A small GAN, trained from scratch.
Model: 8.02M parameters, 32-pixel images, generator norm groupnorm, generator activation silu, generator widths [32, 64, 128, 128], discriminator arch resnet, discriminator norm batchnorm, discriminator activation relu, discriminator depths [3, 6, 6], discriminator widths [96, 144, 208].
Data: trained on single printed letters, digits and signs in grey, bent and noisy, 98750 training examples, 2.9 epochs.
Rows from block 5 of the discriminator of a small GAN, named by matrix and row number. Rows with one number belong to one channel. Each number is 128 + 32 x the weight over its row's rms, rounded and kept within 0 to 255. All counts start at 0. Numbers have three digits each.
After each channel's rows are labels from the 100 images, of 14976, where the channel reaches its highest value: "colour at peak" is the nearest of a few named colours to the mean colour under the peak. Only what is clearly more common there than usual is listed. The data: single printed letters, digits and signs in grey, bent and noisy.
# convs0: first 3x3 conv (discriminator.blocks.5.convs.0.weight, 144x144x3x3, each kernel summed), inputs 0-71
# convs1: second 3x3 conv (discriminator.blocks.5.convs.1.weight, 144x144x3x3, transposed, each kernel summed), outputs 0-71

convs0.14:136117170134145163190125158129209136100167157192116195120149160180124162152116168137118141143144155151147138132172145149150185091124143114129126108169149095167132197124137150107184148140160150132115167098178182162141
convs1.14:152105101150112132078128148150126162090189149146099129164058136113081053099113109072107078103086151147149071137082163102088175137140139100125080102077163123107135111093078123156123071158105125146144136143162168158102
colour at peak: white

convs0.38:155125132138129143158115138074203161155168167197169187129133136113111143155134185131122122151126156186149110119143148187158177120128174111127125128179210128160159161167131154142147102151169173137140137142185165190092
convs1.38:147072122150104125132158138190155148127165150162104126162090141138101100116109123123071169129092134143147098170082167110120167108164163122095088076107144129127145129101103171129109075163143111134139102174140171192107
colour at peak: grey

convs0.70:147146150167132166180159162073209143144144147173159182152132131153081137154163169131109131150153158141133169123154145177130169094164142097148120123152204140153138163182121160141164136134157163114156160105179138168155
convs1.70:127089091139104134101157174168165165085192163131095151166094132129096094091129126115069129100084136174154075147108175132071183086160130096117103117101161122101149144097075155141082083160107111142146115165163168157131
colour at peak: white; grey

convs0.104:156109142124142148130150093157164152134225103156159116127137146171149149177170131115140131185138146176098127102148142172179114138143153157144169156158132127143109102142146177135163105087161179099148122101173254218175
convs1.104:210146139156093162122096155196167147101148157131098077111125102077121143098128115151105140088026133177140087129116160100126152126098179134132115123130143184164147153123066185111136081150130146160155091185140149162093
colour at peak: grey

convs0.48:142095122174103129148134113052159148118114179183149214123128125088065136126132170156114138114101157131110108135136124121127185066103160067140111096127210101172143173159117129114144157163142184194132143164122112147092
convs1.48:135087130155091166146118112129172168144138146160117159156135170172110117109146116141102121161081164098151112205141152142079154095161105109101104076090169155075146105087069103137102098146116045145159086179153146160113
colour at peak: white

convs0.33:144114124112145129110127067132144155157025154132132170157129155124108163130175159129122123160139122126146104148154056143150155071152171069126119154141141142168099184157112129151122142105092126126165115192131108120185
convs1.33:113087150112168137121191112149134109157107159159123166171121164195167103093075140126172117104198158092137191170108146074094131164147083150073116086093133125098154075168173110149116141132123076116143087115130133110089
colour at peak: white

convs0.71:146143194153141154175137157105184123100157113172133174167155164182077164170143175175123115143128152148111151150175118184152157113163176091154104165174164107158122171125125166138153180135150206130147157135165161193147
convs1.71:184097107164097146123169175171139140096163168151096119171102079114052070111097130123096093102099134176153107141060154113112168114129143084141092108105137112150139173126087158153105093156076144148145110166158169191123
colour at peak: grey

convs0.91:123136159109124153072164149110105084153058125125084102179113078063133132100176135156146154092144159071116124126127073074072097137102098139122081106127153177089170126098152012084122151183101109132099115175099064140139
convs1.91:171063112142152099128158154083138133091145166127123143173092097114116167157139152144135144160155080123204133159177134228079113107135102083145098137058087109119069137099155119139096184109139087099153121142131158133206
colour at peak: grey

convs0.119:158104097138128120141130151063151105131121181180106231129103154143123154111125165132112145125166115075123096121120130111125166072113111096111084079126205047135116193149111130124179167136155118114147136151126111096137
convs1.119:138083116153112177101155126101177187110161189167112154144101176177104116095118110077103107112106179118190115170110146101082170087144112099101079074079171101090171078092106099163114077151104091163163108161150146143103
colour at peak: white

convs0.29:150131135149137174162130114090206138099122154196176190148143152150141160167152177119112134138126164141177134147168159166128188097157162090162133123180167118155118173144085159122146171150193182146123159136201185171118
convs1.29:148103125170117148114149159139144165077198124121126127159078157146069071105116124112081124091115170191130100152122157120129142092172156067108100083098163150149162136122088180113106068146115123153169109165177166177101
colour at peak: grey

convs0.105:113172121060081154129169090127125101131102106120121162147097144086192157172141166114110125101125111136143130135114126089124098139145175184135144171110098235149164153089103112134135132069116088090145153142072127110140
convs1.105:073077106110172121040168120194135146145131160163141158151147122168156149130100127109192127108161150139155152145115140133071110189140102139123064088085134180097070107097149130176105144127120104145124092084180155154202
colour at peak: white

convs0.88:142140169145108186168089139115149135141197143143177160122129177183106141144107162161141125132098163168153106138169162221158133126150148090140135146131085108151122097103139157147160111161161185132160197131151185139147
convs1.88:124111121150081126114163177153140147139172132122087090184118063142118131079113150098090131129079126187105131106087172109093175068148161109124107091105144153147146169137093156125098094135122128166147083124166175174140
colour at peak: grey

convs0.115:141069129121151107164155126062187139128111153162076213148121146092132140131148166108133129139157075105148133166106155120107130052078161070080096089160178110130128173149113110107134156143168115116125131157166139132098
convs1.115:128076096158109179105145118089161166089146193216092202119098195162118108090122089119144124113107169123161103179093154114099159138149152119089065078087188120103166099090105114183142104148140092153162107152145151152119
colour at peak: white

convs0.57:141166162130143138162118139131219167172189100162123126148172130111115127143146159129126134148093141183162108173107147158156129117082170134143165178186118140160165117121081202159126123141183196122138164138179195207131
convs1.57:182111087172119147111169132214163126093181174161092109139126105112134105120110129148114125143128117210107122141123161140117139145148180084117104127111152154136125155133135182158105102140119180150138096183161179177146
colour at peak: grey

convs0.61:130092133124153103121149143049189111100121200177100186121091150112125140127151170082123102152155114070155110110126126090102166087098126103111093069129215126119143203143118129093186167141162123081108166159148164144118
convs1.61:134081130145101180118165140084168164120159183231109208140114212162123122124114096101112141116115177119160108159123146118104150141164131122107091085073169136131139113096110122165143114128128110149146109151159147132128
colour at peak: white

convs0.53:137120148170140126139134160102220144145181145179153195137153178112125160183116161103137121127121120179172117162096124147171169140113187101138144155182146094158129146143079165149129165142203195111133150136114231168118
convs1.53:150125097160138168120165124179182165102211162147087113135098135122094111141102146133119109163120148165145134143126188113136162091141175115113159127097169142151135179122087203136107093152121190171129103160154156188124
colour at peak: grey

convs0.11:158136148143123134162159088168184195168211101145184137107133135139115162175164155131135155209140152208120149118158134164204127133117180149146157157167130125167115101151127162143143119102155155105172132112156205185168
convs1.11:177179106152086166123092193224160115103158123153105101113106105114120127123108115165062108102058114178120119126122171083121153103100176129134155131133155161165156156125056173119111070179127155147131099169148168181101
colour at peak: grey

convs0.135:130144156181134147178148152099168134147118179222163207139116117149088157162150175135109139090159148151139129146158144166128182068139185078142094136161191116119145201148110134127145165133157128118124120126190152125122
convs1.135:104092106132106121068202167106162174144159154149085149183129134163096118090142094113067122117081138101149135143100181124096171077126107119100088073090128147087160135109083138143095057176091096156142095136158175177142
colour at peak: white

convs0.101:156139177130125131164140135094215168110172149187134190151143172105116161118153202115112131147151101134154132114140114082143155094079140124147117120202174122163142186158116147152136143123176167115157165128163218162125
convs1.101:144108096145118172104174140152148183101215155181105153152086157122107098135120098132092117100119155165151102152127158115112173122148166098101084103093168122143137153111095187180131095139119156136163122128174174176114
colour at peak: grey

convs0.27:137115127110102156142175160196104154150126163159175145139138127090088144146142158112131104184160156183116101105122132092131112140145177173129196152118152154135104157085107098107119128145154142122163150152100113086163
convs1.27:045129121167158100051151049207129089097159111111131130156142097199165132125143189199165104073171107174115115133116136093151148185112099156082142125117120105126104084156165154152126154144156155065118135089143165184190
colour at peak: grey

convs0.122:147108117160108166166170112114141142120134176127147155170157152179094158153132149226116155104129189157117100155175121200138107088187135106107118114152176109152113145118119111132138172175129122124165126210141141106100
convs1.122:069109109110076092120140118100144142120128129128102129209132130133071103080128115090119116112103149140158114128104133075100148034124084040074105092057143099044147143130063101145078091138132086167136082163175139140128
colour at peak: white

convs0.8:129099145107126123154124165049197139130095160156080231149133129089108114149134167131107108110128121116138143128100117121100146076124166087102088083175181107149135191171118116134133143152160122113102123158177127106135
convs1.8:122071094139098180110163099117173161084155185170119184159101175164129107095107089134131119124121171139172127174094141115087139138158130112076055071088168134080130101090091128153117105132124124140146102152156156141082
colour at peak: white

convs0.89:117148065105104124081117056076156147149142119145190122105094117076144171172176133114108118216097087112183124121113159106134121117099143207103148144156077201137097162112156128100134121092129162087122133104116203217156
convs1.89:136120127168126174137097122120181173162170177176134134134107143085105142132107140126164159093117100135164129156142142222164099167157124110088105129142162193146131090045101124164105092162145123150140157116200157174129
colour at peak: grey

convs0.93:146075137126122126137132140051168143105128166170144193152106138147114127163168140128097116114160142099125110120144140153143202065134155063116092052158178121172094155171132098132144126157124139116133132180160147168123
convs1.93:130084138156117166146145092121172139132123130179095149114099171172116124102096105116122144134081162089175109173133154179122131125139123120088079085113151128052176153120100096133121088125119054150158135147160118103103
colour at peak: white

convs0.32:120141123144110189170125145108163150101133166190128195140137149154122151160160159185138164113134180144149135158173109182157162106143150131131122134183186101164144184149113131154132183119157154129120149142156127142127
convs1.32:137059101133127128085190136174146170082194155145098132174125131129077093095111128112094090116102117133174092169113120102085164081139098069092083100061158079107106141118071119177128098131105117120144097140151170147135
colour at peak: white

convs0.112:131092146110105100159105118135195158148210113205139150091118154143092113168143144143068102112134127174102092153141153131152168097091170085165149137204185115171053139137094160131147112128160183133138135137166201221132
convs1.112:168126115155113189152107164138163146093185148125122086119110114096080091130137159142085152132031148177143101128140147174121157101124187121136106148169121148167160187124104175118139092169123151160137115144168168198140
colour at peak: grey

convs0.41:138082132113131119143136149044167121103122178191086210138089143133115153166126168133142113109144149093138110158100129093074170086138101080099065076124184105140113203168077117114152167130129127112118158125141147105127
convs1.41:113094121145105142123152122113162141107148169173116155152102181170087093109128072090085117095114170120155114156086135106079165097150134071102044109076163099081157082103096129180129100136106096136153098160158151134086
colour at peak: white

convs0.36:172196175129153114155167108179149158149206094140173091103140117110101162176170151138146135162139123196112175120129149136195119163142193170150175133168110165153146122143123160147128131104167159135168157129143165188162
convs1.36:143147083132092150073184145196138136082192103088111082112095089145117097102115139174096086108078119171098058111109138092126157131110131133156179132138127131163142156153082168144128078167115170100125113152158144136122
colour at peak: grey

convs0.62:160109162138124133147137117092220146148165144173164153141140132082102158169149173092112097133154132138135117106120184155175150099098170088134116100217155119152140140136095117176130113139159185120145159156158202205109
convs1.62:160128107176114184117110133165170120115187173171109153128128159142111112123111126145093144125099158154155109178137173132122163126133170117078080063099165143153132130136103182135128105156142140171144116149182181187107
colour at peak: grey

convs0.86:127136151120130179176141143094159131122156144178167168123122169141125146118136177120129093154123168127141099111170140174165178111147135130162091130145159115141088190161116126140179105155168155144161131107160136164183
convs1.86:144089104160091147111156171144164162101158126124107108168114133101075115108120110077066143108106162161148070136083142162087170088155126074123071103131168125127175156100100136155117075128095128193140122190146172153088
colour at peak: white; grey

convs0.59:127114150126125127088097085062134095145101120071110085168160096140075167108114105111130110073131127090116109109105140179084075106134112044061097087120089103088175131146133090144114114110117144072095104160079092121130
convs1.59:161189117063128121142100149169168101169164144122109124153102140094106093101152161108120139129080117147143112149159111086161154102153152128143186125099160149161036129136078172149109154188161136147184069119158113087130
colour at peak: black

convs0.128:153131151160149120168126150122199166111158149171153194135161167100118179150136172100119095141102100171148109164118153166157168098101167094153142167200160115153137161142106192151149126161175200137148173140153204154120
convs1.128:169122125158116144120168155177164168110187162163092107130085138103074084117128135145078151118110159190110130128161169121139159077154197093102103117095156150157147122121099197128123096140119160134183114137192177185124
colour at peak: grey

convs0.17:146132086101114151126180067106150172140090142170146156163126141111121145137220181173143129160174134156128094143146078140157112100207186079109125155138167120151092154122120125131122152118118126123160115206139098119172
convs1.17:111080115128160128118222107144154127127130146149109152191126173206161123101105123108203095117213125080129172106104144090092125158124111149085084083077138144055114087154157111154092148133139081124138103091142105090126
colour at peak: white

convs0.141:123082123112137111182122152042192103093136151201084202096114136097123149107155194079123090154137081074162099130084159108115155105135125087087069123144171110107145169154120112117145152146168128114099167138169140136113
convs1.141:132088125148114206133149121109190152110141176216104181139093205127117113089102083097104133091120188144184119174141164111112193145141154108098073091099186119101140108086108146160104085122120116134158115142159156160081
colour at peak: white

convs0.85:160095108094102128153103132098182153132177114180135100131122164163100113160134149158138124146118159138127101158192159153187128102113153089173125142185127090183090121135118185108136103119179215089150147094176215241131
convs1.85:164098125157110165129121149170158143108135152140094102123091120071077120120154141156107172134061120185148127130142144130095165093122211092116100109107176158152140164104133196139134095161099126180140100193153195161109
colour at peak: grey

convs0.21:145117137137138148151139139061188127108128175211115234141160150154135155145144192138124118151149135121141138136124128161155158087123156144119090080166196116180146192141126129140170166164167144128139166152171151140134
convs1.21:127067094149118153088154118126140162087196165164107157139087158130089107099117111070110096104104186122165085137096130109110152116157128116103084077087169103086166099088075136167124092129115110146144118131139170177099
colour at peak: white

convs0.114:122107131126088155119120094090184164145136188141134218164105131103072135149141168136093129134129143155127129157097113123151132040124157095118121156158183099143085188156088145136158188145143141105135136171129099147100
convs1.114:127067130116124165133161112127155153123139172178117178139135198155112088102106111108147113134108149098149151184154131139097151087172088096063067058098194142061148085124120089163123127172143046170169113160140136123109
colour at peak: white

convs0.64:160167123135193122148155113135083104098119126098133115174148134123177158114065108167162155071198137088125144137154081107127125179128114136103114148120131142117170129171145106151160152089097128091102114113100132158098
convs1.64:118093072114107082095175171031112157118119150143074116188100120120079118121134132115113095043140153108125094104144133122096162098137112084140062094080131042107030142137115070171092128133092075126124106121149131114197
colour at peak: grey

convs0.76:151107137121127160121170082123147168130071147169147199150108152093108119150226167152121124143178137142097108106142061176158145054163175099114103119142146137161110181159142149105115179127138136096154122217173080105174
convs1.76:128093097118140131123202120083166116128106157163108180198119175191165114102114114110188108112177139085132172142149133089082102148113084141107076061102140141087086085154194080166140167130127093149149105119130104092108
colour at peak: white

convs0.12:143148129159137122142142091180165189157214111127157117127119122140126191195148125197137153190150124227145148154146127169179140121148201166129159131175122143164100111147108177149129122094143180129174115107137170138169
convs1.12:164148092114116151123076160194144167121215160109076095113103086116078122117084130135122077104060099181109100096123142060126152115111174123154156148114161158159173143108045185131126098169123159148135113175136163178082
colour at peak: grey

convs0.132:145122119162117142151136124066121106114111196113150184159147140193114133140121146153110182113132181106126126155142122186100110117170125109101124115142165085121099177109109108133133201159159134181126136231135144103098
convs1.132:115120124115095123147166099111130137125145132163099148166114134143068127047145093067066129103063125138133109168105140039112140051135107082083080102054165088107150096141096107154106100141130089129143111086151139126117
colour at peak: white

convs0.42:148168126128135165155130124159156158170206119143174126140130145153151163154122137150158163187131130173124141157164129141199130187161136177119162146138083144165155134124123183154161110113141171112146137130107200195198
convs1.42:161115084130097112071159154167115148103170111124108050137112081118118086107082088096076061102114097191125093091093130057119157139106171136138115135096129123171131168146100157132113093124109151120127105146141181168092
colour at peak: grey

convs0.139:144115126087115108132142127118138114135087167183116246163102130037102138127124192127080122111151116107179153133121095100133207103148131128070108100120185115122104233159103128109123153163118129131156124165129143106092
convs1.139:128062148139119146101180117114167177142152158171121201155088192193119128105118115096150069112119162089138101145126161121108125127119094113144094102109159110072104096109103106172111115167118075103152176116158124115134
colour at peak: white

convs0.39:152133148129146174172154153089225142116158167211119203132117169067127175153159187083128129141133129148148145113121154129150158121127165091151088123177186120165145182150126170151143152133184176110131175124154180175137
convs1.39:164095101134109176113132099160165156098184138142109142140094157127114092110088095107082105084087173144152083178117168126119143124158173112089081085074179123107129125110089165150115099168104132151158118119179153142094
colour at peak: white; grey

convs0.73:136124144145124105154131137092209163131171179197158205162116167110116163172167187085103137151160108143174159121116146123156158103110172111134110135182186112151130160139130164163169134171172159116158167135174209178137
convs1.73:141091111159124184105154142185152166099171148163075164142112160107098106108110093117104141093086143153152080151132180103108137123152184110112083087108169117144127119117092162159131103158109146135152128134146182176112
colour at peak: grey

convs0.125:146092120120117133160149150095165109100126192164127165147138121122101132157130180107135145127141139125122103125137120145130164047138120097122096102143221061132141183162097107139136148141171119125093115146176113094119
convs1.125:126079087159090133103159136126153159105150176176106148165086163179105099088126094108086113103098179131152114165106165088074147081170108073079085075106166109075158077101090118181105074137114086140145122185131154161132
colour at peak: white

convs0.77:111133140098205097088162166155074083152098137097121137152128143102199120069118126123167112187169119097155201135100133118081095190106062167105085120103112211076188106133185089100096147119128094104094116176088080099120
convs1.77:095138145161128120105171108047158155106150132114117131148145114148138169108086149110131102087166134135106141096143185171096125025156158090136094042059124056109037139094142127150088164121137026058138108099155147127177
colour at peak: grey

convs0.26:144074110084137101104141159072163096192089138166082145164130100062092170101176156148134137147175111071114114125114067114136152102113125076104107117106130159150115166117136109125107177175123100116129078245150092071130
convs1.26:115018155128165140126241104102159147139115148142117161165137181159147116103154144125175066175193145098157170171108176154101143145122113154103094091125147116082096104100179088145105116146182042133135166144147141140183
colour at peak: white

convs0.106:140129123085089091138087151109144187138198114143112122077121130145098100125122104134118107081103140134120094134097194147182139057087140074150136096195137125143138118138089128144128103156128157137164150089172170202090
convs1.106:162108139133111171128128148102126093087108144104080123149082138097102091101092145139092161124088109166146102121148084199114157097120190087149095125117189113132125206125136165135173112099123147137125084143146168136082
colour at peak: grey

convs0.24:131141162133130129087156074107167155115088174152148206129084135092069098145180162144110138132139111145108104096130118162156131054138162086140106131127154126174090158128139148125122182128172133101162166204176153099174
convs1.24:125059124108171153131201116138166126144111141127110150183128170219137111094096128157170104134177142086081153142147117097088122173128065168091077081126137151070133113138185119154112110133130029107157111117121125132060
colour at peak: white

convs0.5:162108141155133117173144147122200116109174152160157173151151164112127177157133177139137102157148116179153108129101158159196147101091182110153141154201179104164130155119110181155142145138178189109116164138193175155110
convs1.5:140121114143115197117155143149171177091227165159095118123101159109129109139112111124083115137085159174114101148136184112124150110150203112107088081103161127171132144098091221154095083144140155135169108177162193203128
colour at peak: grey

convs0.111:146133128146122167160125110064219133099133166192185218130138121147102150166138173117161120124146152132138123138154138168113160074137169109123129108140168068147129180148142172119171114123172175163146144128166151166121
convs1.111:141079090156080140088171156138156151129154127142113147138094118158071071087090112091086118132082115152134124144079149114095148068177146092124108100066162139073144112084101136150075120141132077127147098156161175171118
colour at peak: white

convs0.96:147083129152115140123175118040157121095120136128110187151150093108108169116165183165131136085190141116145138117163118131114133092123153095101082066141141120131102197155091080120132171117122125078077097162118074145168
convs1.96:116052139149126150163208149137155199169088186195144168167101167160088094117113104114139078155120163090100167158137107137136112105164066120142116080128159127069177084147103096159085077157105084115179124146127113134124
colour at peak: white

convs0.97:130096152105148123147144123049176118120113159198130205128118136128141140151114193112130149108155111084136130123116142116120156058118133087111072087154187099158123229168098123106127188146136133111116160158094116135105
convs1.97:144056092135103169095173118105169164095160166205110161154082176179101085105119073089113126087117195119198100150118139109083152109138133104095060078085165109090138107084116126176126082139100106148142119134165146152115
colour at peak: white

convs0.94:127117158123109130130116111083162128145099201198096192134120100154102151136186155162123144091113154127125113127128137119133177065122135057107100086135180069157137177176095089126171175158128089148135110153153097103110
convs1.94:127095086122130151119143092095177153128117165154137185158118144192103103077114092123100099147110179104149109142136138132080131067160094123101085089096150116063128112085085124163103074152117079126152100186154149134124
colour at peak: white

convs0.113:185134133165100147162149109100213122107155168147144148151126123150098132153121196133104151106130139116160150122162155175154167066106145064126105135168174109173121168164102142115143183134157170140153130171172181142099
convs1.113:145071115148096128120193183092163144098138144184109136182097151175107099095109129116122121101070139119116097181126152111107171095169128097086027074113157109111155098084094131121100067186121101146130104136156166196128
colour at peak: white

convs0.100:143108077143093114132102156084187144129202106182160117141119137088095116192149127128102105143120133152140083117138149153147165092090150062156153131182147086208039147104105138122130085117124180099153169098182208221136
convs1.100:167080109137124180138111163101172120111146145101108101103103107086074106121106134138072175105057142129132108143125154187074168088136162113113102088108175179118133174114099173122139087135123093222165094183145149140113
colour at peak: grey

convs0.140:126098138137119126138117103119192180140183118147177111119102136122124135176161151134136103178145141192107143124129159181184156132126180130135141123186112135198077115119151137114124115065150174121187140134173196232154
convs1.140:192146108107115157153122171171143132094175152153142116118110119108080121107126123149061137108066134167130100136117145182121168107130198130117153139144161153183106189121096172134127062161116142173128128173152158168138
colour at peak: grey

convs0.56:121120140126134089164126129045171138102110156227135196089112120150099159176178154126172111119148153123114107076130156156107184084132146113129092059171171104145095181142119080103181146122174165104128142119155144151108
convs1.56:130113145135109199106123093128179150126166172131130146113132147175091101084099096114074150120050168117172127163132133112073145093151132111086117081076148173084187090100085110150156086134098060169152112161157112128110
colour at peak: white

convs0.1:114107137164121118143148133101147127107085151175140253122129163103098120129129188177111133111103111127174067140136123142167160119125162071124115112148199094168076186150111143162115150149135155155144123147126133143082
convs1.1:139060102128114143096141125103171166117137166153098147132130195185081127107117108112088108127101183129144130165119170124084167073166132113094068083091142116110154066116063140172088089139107055155169124122160123146120
colour at peak: white

convs0.133:137131143139147128183136124060196131103147169174129235148123145146143163158139206102123130134157135158175139150148139152165160108147159114121099121190184106164142183147133134148163139126161163151138179145175172147137
convs1.133:152090074167102138101165102140142179087181139157079132160072172143103086105101095122089113099138138147178083163089157117101133128163159134088070084109195098096123125094109142158122116162126129123135119119132156167097
colour at peak: white

convs0.95:137073117129119104094162080082129105144087093169111131165093062085101119128182131064138125182138121119084136092099091115078091097116159134116076099132121157101140102091126069113079109128112116092092134147111080101179
convs1.95:111143135105114162147141181107174128117115148140169179153101167167152144121152182162168138105186123118097180102155161180186141128122181111088150135119186143167082109191179140157102191131180169114181156111155166132099
colour at peak: white